config.yaml
encoder_norm: "batchnorm"
encoder_depths: [1, 1, 4, 1]
lr: 0.0054
Rows from block 6 of the encoder of a small waveform VAE, named by matrix and row number. Rows with one number belong to one channel. Each number is 128 + 32 x the weight over its row's rms, rounded and kept within 0 to 255. All counts start at 0. After the name is the row's rms in percent of the matrix's.
After each channel's rows are labels from the 100 clips, of 14976, where the channel reaches its highest value: "top examples" is what is common among them. Only what is clearly more common there than usual is listed. The data: notes from a synthesiser with random patches.
# convs0: expand pointwise conv (encoder.blocks.6.convs.0.weight, 384x128x1), inputs 0-127
# convs1: depthwise width-3 conv (encoder.blocks.6.convs.1.weight, 384x1x3, trained with AdamW), a 3 kernel
# convs2: project pointwise conv (encoder.blocks.6.convs.2.weight, 128x384x1, transposed), outputs 0-127

convs0.102 066 [130 125 129 161  89 114 111 125 150 147 150 128 112 139 143 145 119 144 106 101 151  97  74 168 148 134 158  98 190 145 133 161 129  91 135 122 100 220 142 119 157 131 175 191 105 147 117 169 182 132 125 127 104 142 135 128  65 142  75 116 170 189 133 177 192 121 145 138  78 137  75  90  95 123  83 129 106  57 126 181 138 108 163 135 141 138 108 164 112 177  49 123 103 108  80 159 160 144 115 130 145 142  86 161 146  98 142 181 124 158  69 137 104 176 143 123  48 134 122 113 156 128 113 144 181 139 116 193]
convs1.102 161 [133 113  75]
convs2.102 065 [ 83 130 174 127 112 141 171  71 177  83 128  64 139  91 167 118 143  92 117 125 128 118 120 147 162 118 118  92 171 129 121 180  98 106 133 136 138 142 176 135  98 137 168 122  97  97 129 147 121 106 194 128 134 191  69 152 114 105 159  80 136 186 140 125 196 136 119  83 123 135 104 111 122  97 155 147  85 137  95 165 147 102 161 154 125 186 149 147 103 121 164 169 189 126 119 207 165 134  98  37 105  94  59 155 123 123 139  85 171 113 149 121  87 134 165 130  90 127 109  98 140 129  89 147 141 185 127 174]
top examples: drive; gate

convs0.125 083 [122 105 120 159  71  79  99 146 154 134 168 112 118 106  95 121  89 116  95 152  80 130 122 162 106 117 166 164 128 146  48 155 124 142 106  88 149 194 146 155 116 184 153 103 142 122  88  92 168 141 128 130  52  88 109 190 108  72 142 152 168 160 148 151 145 133  88 158  71 106 109 133 106 187 177  86 147 149 114 193 210 115 175 117 100 121  99 128 131 158 133 130 132 109 130 179 153 114 137 128 133 127 101 180 170 155 123 173 124 106 134 140 129 113 105 144 167 168 152  98 179  58  70 167 136 128 100 127]
convs1.125 061 [100  91  98]
convs2.125 098 [121 207 151 118 165 107 165 123  84  75  58 126 144 162 175 148 177 134  87 148 120 122 138 119 129 182 124  89 125 107  90 131 156 153 107 138  75 115 125 158 140  83 188 104 149 135 124 124 107 116 120 120 152 136 117 152 131 126 151 148 122 114 195 165  93 150 108 119 130 166 115 116 199  88 118 128  95 165 139 156  75 116 163 147  96 117 101 152  70 119 176 137  90 101 163  76 150 100  96  23 113 118  93 152 153 183  80 119 128 147 164  88  81 132 129 101 122  87 117 115 189 119 151 103 171 120 197 136]
top examples: pluck

convs0.216 079 [ 74 175  97 114 177 134 154 107 121 134 129 141 138 107  99 130 136 173  81 147  90 151 125 120  76 167 181 109 128 100 138 138 153 105 123 130  44 147 171 107  83 139 187 120 110 112 106 129 167  97 160 104  94 157 136 143 121 139 138 157 135  96 116  94 159 176 121  52 123  72 141 128 182 139 111  98 165 133  92 142 219 214 121 184 144 120 121 136 141 122  93 141 114  85 158 195 142 126 155 117 108 103 124 148 134  35 165 167  68 115  95 146 134 167 115 130 122 143 117  86 108  80 158 163 152 117 110 138]
convs1.216 081 [ 91  88 138]
convs2.216 078 [105 131  99 185 126  72 150 110 103 134 109  55 171 106 142 116  99  97 109 114 135 154 125 150 158 132 115 125 158 115  90 132 141 107 131 153 146 169 192 144  84  58 142  93 161 108 179  76  66 100 146 151 107 102 132 123 136  74 143 164 137  68 128 162 179 111  75  91 133 159 147 101 186  89 152 106 178 148 152 154 121 112  77 140 166 172 128 159 121 140 176 105 150 149 145 109 129 110 129 129 106 164 108 168 150 118 204  80 199 157 101 151 107 162 100 142 124 120  84 120 178 113  82 159 144  90 195 120]
top examples: pluck

convs0.142 128 [136 126 119 132 194 205 102 105 137 107 137 121  96 129 159 150  66 146 142 126  80 116  85  98 165 130 121  76 128 196  81  72 127 138 134 167 119 104  67 157 119 157 116 188 141 119  85 123 135 139 150 168 149 111 140  65 137 150 139 159 113 159 143 128 131 146 151 147 124  91 162 117 144 161 185 222 128  99 109 101 109  95  73 163 172 177 146 172 158 132 123 104 147  90 117 126 152 106 137 190 197 112 147 133 175  89 127  70  90 120  87 155 117 164 113 139 108 110 114 116 108 107 144 177 182  87 148 162]
convs1.142 070 [147  91 164]
convs2.142 123 [152 102  99 144 168 179  65 145 141 114 115 135 191 158 189  80 106 130 100 136  67  94 147 141 169  87 105 126 167 118  84 117  75 103 111 124 157 186 168  59 103 154 172 130 141  97 118 106 123 157 130 131 177 145 129 115  62  95 109 145  69 189  76 169 103 146 117 125 108 206 128 136 131 118 171 116 123 140 169 123 147 129 169 127 162 157 195 169 109 137 129 170 142  94 146 201 118 153 173  95 130  76 137 137 138  79 155  88 132 148 126 167 129 109 150 156  99 145 118 125 136 101 184 104 145 116 160 147]
top examples: pluck; square

convs0.14 099 [124 154 108 156 180 142 112 124 166 143 136 110 177  81 109 126  98 177 171  84 150 122 107 102 155 167 140 155 120 109 148 111 157 161  82 122 119 217 119  91  92 108 113 153 157 128 130 142 152 117 159 151 126 117 129 148 155 155 195  97 204  85 135 136 170 111 153 156 127 149 180  66 185  99  99 153  89 121  95 109 156 130 121 141 130  88 110  91 113 156 229  94 141 181 179 114 160 135 125 124 142 146 129 139 186 180  93 128 137  86 178 153  92  84 152 106 133 138 128 183  92 128 123 117  89 175  69 124]
convs1.14 132 [181 119 142]
convs2.14 104 [132 178 141 106 141 152 164 135 109 113 159 114 151 120 162 149 170  72 112 126 195 127  86  84 120  98 124 148  95 142 163 130 164 153 152 135 168 156 120 140 140 127 194 152 161 110 126 194 220 107 115 125  95 179 156 144 155 133 193 118 187 124 134 131  88 160 130 178 187 192 132 161 113 112 160 137 133 105 141 119 111 118 126  85 141 136 160 116  91 169 104 143 126 198 170  99 169 121 117 163 215 167 113 124  71 132  82 199 107 130 106  92 104 105 113 143 102  97 171  96 145 147  94 109 125  92 142 137]
top examples: drive; pluck; noise

convs0.51 080 [133  99 176  98 170 135 183 141  91 202 112 132 145 150  99 125  66 119 146 169  96 178 116 139 169 114 104 147  97 127 190 126 178 145 128 123 128 129 172  59 114 163  96 100 167 131 108 111 109  90 156  80 164 129  98 137 104 133 152 158 103 146  68 145 143 112 105 143 143 120  93  95 146  97 141 102 105 174 130 115 190 102  93  28  99 166 111 162  46 146 167 134 125 140 166 138  83 136 131 149 111 190 121 101 100 114 192 194 147 163 128 130 162 176 135 156 136 153 101 133 107 138  96 163 124 131 158 148]
convs1.51 109 [ 99 133  81]
convs2.51 074 [182 206 132 117 152 131 151  97  68 175 193 168 117  75  58 113 190  97 163  83 118 172 146  99 197 135 103 164 152 163 161 138 137 107  92 161 151 149 123  90 125 107 171 158  87 148  97  97 150 119 104 171 136  99  79 111 147  96  93 140 182 108 137 141 116 105  93 136  97 180 123 122 123 158 143 126 132 130 114 160 125 130 134 142  92 155 152 155 124  95 111 119 129 175  82 152 135  82 104 152 177 145 174  86 158 210 163 101 173 150 110 120 115 124 117 136 114  93 159 104 142 129 172 148 157 127 185  70]
top examples: bass register; pitch class: D#

convs0.99 112 [102 107 137  83 217 130 123 116 103 133 168 136 107 148 199 122 112 132  32 122  75  94 112 142 108  90 114 106 164 145 154 120 144  86 149 161 115 125 148 123 148 156  70 104 165 154 101 134 200 113 130 128 131 166 134  78 142  99 117 118 179  75 115 105 109 158 168 164 163 127 138 111 180 194  96 115 150 130 113 120 194 128 171 183 140 140  87 117 175 104  92  96 148 128 141 128 137 143 163 111 101 142 147 131  84 179 154 140 188 126 122  69  97 144 196 178 130 142 110  95 114 123 136 153 187 133  98 165]
convs1.99 092 [177 112 149]
convs2.99 114 [ 84  91 145 142 129 136 120 138 105 140 121 157 136 116 150  64 153  86 119 138 142  99 117 104 169  92 178  88 181 152  76 158 126 168 116 175  73 116 163 121 113 133 107 127 196  91 172 138 183 147 158 170  72 164 161 129 112 134 128 152 143 143  99 149 124 133 140 164 187 141 106 131 139 144  95 138 161 203  77 136 143 112 168 156 130 141 162 165 120 149 143 197 148 151 104 146 114 176  94  88  58 159 133  74  92 200 104 143  93 154 114 110 119 202 141 159 136  98 109 147 147 105 144 130 148 126 103 214]
top examples: pluck; drive; noise

convs0.1 091 [126 160 130 105 119 179 158 151 151 178 137 140 108 181 146  88 101 145 130 159 221 128 125 132 100 138 139 166  86 146 135 138 126 130 141 144  97 104 141 113  98 115 148 135 123  77 104  60 122 108 144 159 140 197 201 136 139 192 115 196 147 149 133 181 151 188 148 132 111  85  94 176 194 120 109 100 136 122  74 167 135 103 110 144 124 152 102 144 121 106 136  96 129 147 109  66 156  75  73  48 151 123 143 169 122 143 142 100 122 116 126 137 160 122  90 173 136 148 143 110 209 145 157 145 193 145 129 158]
convs1.1 091 [ 98  84 144]
convs2.1 082 [129 141 100  97 108 148 172 148 125 103 122 200 126 111 154  94  89 112 127 122 134  95 110  64 171  82 109 100 141  82 110 111 141 151 123 179 160 109 126 114 119  99 133 152 181 126 107 103 126  99  85 111 130 119  91 180 114 150 193 123 125 166  88 141  65 152  87 150 105 139 103  84 188  95  98 127  53  84 103 112  62 112  60 118 124 116  79 105 115 209  90 127 143 128 106 133 139 129 118 133 176  76 134 172 172 169 138 169 122 101 106 144 184 151 160 133  94 132 186 144 196 116 176 114 124 110 120 109]
top examples: pluck

convs0.120 110 [ 66  83 145  82 147 134 106 149 130 108 137 146  97  96 141 115 185 152 105  92 108  95 103 181 133 105 107 116 194 107 164  80 146 148 101 139 138 126 110 115 143 107 132  98 129  63 191  92 202 118  50 138  98 174  73 176 105  70 169 125 198 136 130 126 128 128  90  95 145 132  82 129 117  76 158 141 156 152 166 128 195 149 142 148 103 121 138 148 145 152  91  91 133 169 127 113 154 148 146 157 168 109 110  64 177  90 152 135 100 128 119 144 104  72 153 148 162  83 116 183 148 100  92 135 155 145 133 168]
convs1.120 103 [161  95  98]
convs2.120 098 [110 183 162 133 142 178 106 103 117 114 133 169 115 161 113  74 164 109  95 143 168 138 112 156 178 100  79  81 144 120  62 139 145  91 107 149 124 124  84 147  69 124 134  94 169 177  88  68  86  64 118  73 106 150 131 141 144 166 142  84 107 132  81 136 150 118 157 122  62  76 162  96 110 126 101 100 139 121 113 153 137 154  87 142 108 142 148 146 120  78 114 120  84  93 136 152 117 160 200 142 166 125  95 138 109  99 145  72 159 111  91 115 108  96 103 126 134  98  71 150  68 127 171  89 150 138 151 210]
top examples: drive; pluck; noise

convs0.204 095 [118 157 176 135  99 130 116 111 131  77  52 125  69 138 172 104 138 131 123  82 106 181 140 158 145  63  57 126 168 159 166 115 107 137 187  90 190 160 125  99 134 153 127  74 142 116 145 123 160  91  94 141 119 101 165 141 166 121  85 130  95 101 154 153 112 120 182 100 176 119  82 132 124 150 143 128 171 144 121 111 120  83 142 100 120 141 122 137 167  99 111 166  94 116  95 118 117 133 198 129 126 135 165 151 159 100  63  87 163  87 163 162 115 186  97 132 111 166 116 168 142 127 136 123  95  65  78  51]
convs1.204 085 [153 105 172]
convs2.204 104 [135 104 158 113 146 128 147 192 146 150 104 159 102 123 166  59 167 131 133 145 128 146 153 120  68  95 137 146 109 137 112 116 109  76 161 109 153 147 130  75 122  96 135 185 128 116 140 174  86 137 105 162 121 123 126 136 119 153 146 192 131 119 111 137 108 136  40 148  82  91 185 154 121 107 172  84 203 141 107 125 143 108 150 103  83 133 209 153 176  96 160 132 147 221 113  95 155 119 123 112 123 149 130 126  96 196 103 161 109  32 147 128  96  98 145 115 174  91 101 101 115 114 137 108 119 128 105  80]
top examples: bass register; low-pass

convs0.138 086 [137 112 136 143  83 150 123 160  90 100 144 123 104 102 113 105 109 158 138 123 121 160 160 141 191 117  90  85 100 153 140 136 190 113 176 160 149 162 163 167  83  53 135 108 136 111 156 140 165 113 128 131 103  56 141 159 145 175 115 102  81 111 128  89 141 145 231  91 112 129  43 147 126 172 121 183 146 123 118 136  91 167  47 157 122 116 144 100  81 149 134 160 101  70 148 125  90 172 177  97 127 155 151 154 129 121  90 125  97  87  88 119  78 170 139 110 125 120 141 117 141 168 140 161 139 137 162  71]
convs1.138 110 [128 126  73]
convs2.138 072 [147 130 136 185 188  82 156 169 136  87 116 138 135  90 156 156 169 102 145 146  90 161 116  22 111 111 178 152 100 139 117 134 139 124 134 108 102 160 134 182 165 116 120 128 115 154  85 169 122 164 118 163 126 124 125  57 126 111 122  94  98 132  96 116  58 194  88 116 114  81 111 130 142 188 114 129 139 115  80 145 166 128 122 101 103  99  77 160 111 113  99 192 123 198 117 157  85  96 143 129 115 151 142  92 146  55 117  94 118 161 125 129 131 127  87 140 215 146 153 127 139 101 147 153  97 154 164  77]
top examples: square

convs0.18 110 [179 189 127 167 126 206 134 181 131  88 128 136 161 100 179 130  69  96 127 142 166  96 140 120 139  91 164 112 155  90 165 103 110 140 121 125  90 109 163 113 136  96 156 106 119 145  81 111 145 169 179 115  83 138 157 141  66 184 116 142 200  80 101  84 135 110 144 172  88  70  77  94 103 133 157 134 145 122 136 128  86 129 140 155 104 129 117 131 145 212 145 158 130 104 157  89 180 120  80 129 168  88 115 165  92 129 127 163 174  88 110 107  76 118 159 118 137 169 154 134  87 105 159  79 147 168 124 145]
convs1.18 115 [115 122 182]
convs2.18 114 [184 181  84 132 140 142 215 191 119 102 146 163 150 161 110  80 110 153 139  72 150  96 109  49 146  58 158 188  88 118 144 114 128 120 111 117 122 102 163 148 109 139 156 160  91 139 146 145 134 124 134  69 143 138 155 104 143  86 140 135 153  74 116 179 117 142 115 122 124 140 156 132 151 133  74 195 143 173 153 148 107 110  57 154 139 123 182 150  91 109 162 120 120 153 137 110 197 165 107 133 158 132 119  99  66 118 168 132 109 129 100  88 127 156 142 115 144 118 150  59 193 109 116 124 103 134 110 191]
top examples: drive; pluck; noise